Rows from block 11 of a small audio embedding model, named by matrix and row number. Rows with one number belong to one neuron. Each number is 500 + 40 x the weight over its row's rms, rounded and kept within 0 to 999. All counts start at 0. Numbers have three digits each.
After each neuron's rows are labels from the 100 clips, of 14848, where the neuron reaches its highest value: "responds to" is what is common among them. Only what is clearly more common there than usual is listed. The data: simulated modem signals in the audio band.
# fc1: MLP up (model.blocks.11.mlp.fc1.weight, 768x192), inputs 144-191
# fc2: MLP down (model.blocks.11.mlp.fc2.weight, 192x768, transposed), outputs 144-191

fc1.367:524558493474470508492505551541447485512559457519392449554458521471491485571530525493475497491463459477501517493485405431479597456501513511485488
fc2.367:516546462441539492477427507511480467501537483396489519484471502443520525509484522458418490481516490518490481531546527528497466457467492503488484
responds to: 200 baud; OFDM

fc1.13:494523555462514550570485475457468540469535573510513540465525533550551560449509488420467515458484575548516497511508522491482530542459524519419574
fc2.13:485512488536515413407524458499498521504551557526532479519532485487463565498516465536564536518508481524503372499507503505550514560526484508498461
responds to: fading

fc1.51:498523538464481566534561460529495517500517490523488513546450490512494492450531484452508500436435477519506497484493499507504534467502481501426459
fc2.51:509503461455469496543488536544483507557517470494541548532472469430515491477563543461545503425527509546493444534475463456528505497484512502459503
responds to: 100 baud; frequency hopping

fc1.43:494462573511415499507498541513527536522532524565582462576495522484507466496554549490532501442471448515519536528464458495462603511538475578501458
fc2.43:502540544554403536561558584502453448513428476493404540528553548475452542519446520481523442506438478432451500485544470514535490511437518468619505
responds to: GMSK; 400 baud

fc1.569:534513511493469512410506522542486409483578517458491504584508500509515494464534470484508563535480499531500437455546478458524507428496466510555422
fc2.569:508449514477528483469565501519494490550487527522520438560566526485510541492554497527464573475482474468497430450513568509501485525539458480536508
responds to: 50 baud

fc1.617:493460443498514516555568438464526484535527548539486492536476485543544472451584528494413496485467533543494487511496509507442481459451468584516494
fc2.617:506506537472544505435474525509498548559411479488549463572495468429416532477598467446486551391484487443523465511448505495440547489533514603478500
responds to: 200 baud; BPSK

fc1.408:508476485516440502499445509477507534473530534480453458515518537432468528492496464452497518495486518516508524464524507442458494462507555522494377
fc2.408:513492506504497533547515504509493492509477552528501511477497515548496502511492505511515489517515492504490396485498491537487491508491476476497488
responds to: 50 baud

fc1.159:464420508459527528456510473536492430562517504492494543514424502502534463550482502523460481462450526471533508482491462485492529506453507534570518
fc2.159:505479387518474469461573550522467499495475476482440483552442554499461532500536467495561534587450494471477480498491436506495508494498508513554467
responds to: 50 baud

fc1.712:461500493505452526532448513428523555521482514473534455508509526466500546488532521444487493478482482529494483432489567449448529478512518519496424
fc2.712:506492488479501536597491525497491497508494500540501519443518504581503452508476524521541507536515491498495450492513478525505517500481449488503489
responds to: FM speech; AM speech

fc1.621:553527556518485475520555528500522481467536468522564491593451588504537522470595535479505504527490482551498513535510506491461555544568522581534539
fc2.621:510557595534413463554532463506519468539457464537542456509551481532540508499498528516573496436504486456478481482550550496474505548580391483475460
responds to: FM speech; AM speech

fc1.2:511469517425447561465498468491466523485514498466510479510421414540474493489509445439461449500458468511526483538495435477494549524467524536409470
fc2.2:513483471505486483500476519515501496527530498529522532548458497481489513493549518496540508474498518504498428496494478518549487492481470516461500
responds to: burst; OFDM

fc1.202:509508490452482608441547558494522489526497486549559524487491531489460529508514473394478477491448468478532499443457479484405520452493444475410403
fc2.202:456516514544526434474525498429571576555568591515462513534504482537509501468531404541549500519488448458541535502481462484549575539499529507567534
responds to: 200 baud; GMSK

fc1.69:490508498521501569445537596557475501533583561445446477544468559400550530496497461459509476503472520541548538576510511420549435475442538528533581
fc2.69:530528486546523489538537520551443487526457524570484521425536465540422498451457449560495494477477460436452474514524499483521454523476554574553510
responds to: 50 baud

fc1.101:556496446480458550507553515541441466567519476502487475547482526486544545529571472516483547449454495562585473521597487554474549476476494548488443
fc2.101:501507523526446535608532456532527497508543478497487564502496485555437549472561457544484456456595452488498446468483548500462439571548478492530502
responds to: 400 baud; 4-FSK

fc1.696:529489499484353527513531511481464484506518492455482476545500531454499539434581472441507517520498514517586525470509458484502514479487586559506445
fc2.696:515501524528475503524468503500481464482518469495467496434509506483499460498440499495509524531470509475466473505459489465536496535521497558495491
responds to: 400 baud; frequency hopping

fc1.396:522486462460464582550463541519413493508501457453486504505490590536460547397521520449514494515449519582587500463542456485487483526440502534539464
fc2.396:505494509497492493471489466502505499472522522475489478524468494495478528498522480526481505497496489541510370512489517524485520528501471497510494
responds to: burst; AM speech

fc1.333:495404443457405536459494459443498440451485498483475437512449568488482520460515485515425501486454504500463508438485483414540458476481513474504470
fc2.333:503460528476508496550490481490504498493490524519471539524448510489463486509511478496483467546555506534504497485546480557504515450507493476493507
responds to: 50 baud; AM speech

fc1.370:499462436520482529502499463468492512575465570543498480476444485448519460465474486453421426441446524515527588527507486438486469466488451494410437
fc2.370:504499503496503510495501495504498496503498503499502494493497500503488506503484493507493496499505492498500466504496497510491492514505498497498498
responds to: burst

fc1.681:519499480440393544473492512559419519474477407510514564516412485529486470476517465501496500526527514495536519413502527489448529516454547471501417
fc2.681:555498548506510503461466444561457416523548503550531520535501496513487530519538499521493514457479515464464471508473464471533429497499526518456481
responds to: 200 baud

fc1.338:481565532409425524518499536549449431502429494525531493509526487511397567527504523469544516524513506514550556466486520486497516457481579479457431
fc2.338:537517468478532512476502472583440424541498481521539543495536472474524456475480514489512477504433484532447454536471474451514450501499520475446491
responds to: 200 baud; GMSK

fc1.555:465450507444452492521511434486470497556493517561521535480501479506582477513461469458443501467501551526519482439523490468543537536414504509456489
fc2.555:502497496502509496476488493508497496502514507519507490519474507499494514495506492523510499517507486500495470498489494503504498538493487493500500
responds to: fading; AM speech

fc1.142:480532475520465491437521545469454500492440554558507472518409548393449463520462483473512492469428461505497567541449466419505466481524492552431514
fc2.142:505499484494501518500494506506494492496500493497504493475496499492503503505485495490491499487504498504498449509495498515489503510503500503500493
responds to: burst

fc1.317:490486511477498535465484473461501489461557462454436478551445464439526547538535505516457483478495477481456481491516505546476542483464452543506508
fc2.317:505484508465496479587577556504508504538498495483521494541436501468537505497596509459496553483515485461514511500499524532506504478520549584462497
responds to: 100 baud; frequency hopping

fc1.211:548402441483410511490520476472508506579473532519525509533488449452502520481493556505433435465454515576547527470567438449550529510487511524485450
fc2.211:503491509490505506497497496503503496497509502517507508518479506503480517498500506508501501512504504506495482499512495513503490506494481513494494
responds to: fading; AM speech

fc1.245:523509473461501559549546500494511460498497438477502458560439546488485505492608483518547512506431496542492491524444482500452506422533487509520496
fc2.245:480549421441469497439498511485519527511470473431475554494516533516485492556522518436590574495407510490535545495472458427493493465528527543464454
responds to: 400 baud; GMSK

fc1.192:493483495514494501550535465509503474564458579556511536482515487506535465495473480455420477454498498609532490481499473480536482551457493519437495
fc2.192:501497503498503494495496497505499498498507505507511488493490501500487505501490494506506498496511497505496469502480505511498497541502494510501494
responds to: fading; AM speech

fc1.538:501517473470527550523504500486476584469624530592479519538431485435525470449513484493514433492496498489478545471499479478496529437515460497488442
fc2.538:500554466539466512509524497516485503493471525493494575510489505546516531498454488511465527559507474451497657503575494481515479451484501455509492
responds to: burst; AM speech

fc1.633:471461467420451539448543498555555511498540507525503425544502534430431491409508500431528476537518459537516519453460431435498527527495452548491449
fc2.633:515485479470481524487501489496509502524525503464483487501462488485482522487518486545489495497503489510500379520532511524452551501515483468498500
responds to: GMSK

fc1.326:453506483485501544488570543418544504513515493446503483504537521499428496399505502457553553536489555529459576523510525515395458409489511482487471
fc2.326:549446515488507559498563498477485504459510531590485576497562514563545497486476506563561510461476448490520507511493483532509472518556520506526558
responds to: 100 baud; frequency hopping

fc1.212:485512512459449542472527548516461471531502518564553446563461545500531481543572507512534511510517478594534497489507487452521544536498469597501462
fc2.212:517556567582373483628538529501465473462482517524485506502551485562497465527482532471505484487515465468449456506490512503500464497511501481578448
responds to: GMSK

fc1.203:459510536477504562550445507531565556512506493569457487564565577454518522456557508476507559470478498511482482480537466482540554463457549538468451
fc2.203:510484533508556531495508461474509500523489472503444443445493520507506493528421476529432526542481500471524519468446467554463503472495540524531499
responds to: 100 baud; frequency hopping

fc1.53:503566523471456545533504551487555555539480464551540461534519537492542522528521475431510468473504437568491534501504500475452585520522532629492461
fc2.53:519551531498428493591512498479494468534436469502475453480608519464487492508460535448546472492478490483448563503526478468499483448512432490564468
responds to: FM speech; AM speech

fc1.594:544456512523517510531510548463449489558443510521466530470492475513495480472479477470443479467491551616535554475494478483511471527413534502483572
fc2.594:504496498514508488476519485502504503501506527507505514521478503522467520501524490515485498510500492517499398503477516504489505537509486503506494
responds to: burst; AM speech

fc1.532:464514466502531495542538515511458508551516532514505462596456496517510500453585571499479508474406509511522464511486494476432500523500493554523469
fc2.532:514488511518564515455502494490522501585534475467470544482457513416500492474504512518537517468487469497531526468525493482464430421490497508498554
responds to: 400 baud; frequency hopping

fc1.135:443458533473535597474519496444482466419559592495481472523466538546563506482520492410431434519464487492458502509495473479420472543482487561508501
fc2.135:565438445532509551493517472485481487503537485472517481508479572435536560561507454563518495463536493502492383466439457544484461586518550469553497
responds to: 400 baud; 2-FSK

fc1.52:486496490504475513501468534526506488532483476500566493616486555508506479515566462483485554500486429569501493516479495457459522518492548604476526
fc2.52:530556531538412483566506532533479466577452473515492499494549510477483474539479535443494525481491497496441481515515486492520479500515491461551454
responds to: GMSK

fc1.217:455534575502423545515524551493460471517512528492507444597485598491543457522540539490507551477472458500480500554519519451483522476491562621508443
fc2.217:509553487497373517529569512531459459507486456506455511529528487435452471503500531427513508553443502535445461523483451496531478513520485461578470
responds to: 50 baud; frequency hopping

fc1.413:489459474474501531459505520529445450474515468474466505555469510501469532547535440552461522471499514467486523518552497515466543454487502483574471
fc2.413:554433536612480593490479509492523496494518544498541440481469523537481500552496517538428558472595504484484483500504523525507564547522454405446539
responds to: 100 baud; frequency hopping

fc1.745:492385470438456510480546486471511498500465445466500458505517547533523560475512474469501507478472550555482476450481496422504518508435549571572506
fc2.745:483458448466475473522528457506513521470492533533524476552465501505395445491551441469498487550521466435493367489530507523493534511561458510526507
responds to: 50 baud; AM speech

fc1.225:430525481452535476468534495557486523545574552504503470579474496486502488507586451413524466445452490466517519507453461449463531521496474538488533
fc2.225:460464461540541578438503516530505500516461404408509483473531535505520480507477472560420531548483510499516521465499530505466515479422462570464496
responds to: FM speech; AM speech

fc1.565:472546459492505503510471523512496456513534521500511495535523520470455503480587498460464453468485421492427480481537497514441531465469522550497490
fc2.565:522420438515572505477511478507461436493506561468491523480513560459478493517553496510438481557534533530481566472538464565533513504390519467496544
responds to: FM speech; AM speech

fc1.475:502509545508445556535476600533525514530496538542523470522478550506480440497517505395476524459541436547514507484497519492456513536529494560471505
fc2.475:517508500514453477539512521475509492471522548492463449511506495535533588490555462530538535556561464496488461507446532523464527563525518470546477
responds to: FM speech; GMSK

fc1.544:518435482442486494508532451454515530441507547547451492482405516496510461492451453548430485473485498440444539509476539462488491434456500459436486
fc2.544:505499497492499497505529499496501499498474507519498504505504495519489504502471500490510502533495492491500590503534499500510495472510506483492503
responds to: burst; strong noise

fc1.547:469519537511528498433546550406497490463563478490513491504535496441506546537476587465484450486498469476465526550456507541506497498486482506543525
fc2.547:464536523474476506531420640512451472455498507488486491553455513489518495468534525573501521549447488496455488501545483442581475457485467458545478
responds to: 100 baud; frequency hopping

fc1.496:478489420490449519487497476469519497531499485433447481519458524508525563439521497441488475463439553569515481496520429446425482535437514575546423
fc2.496:504489523516497513509502458511514501480513523487510491571467489556512539490542482548484519511510491507500398522493533531493511530505471484494494
responds to: fading; AM speech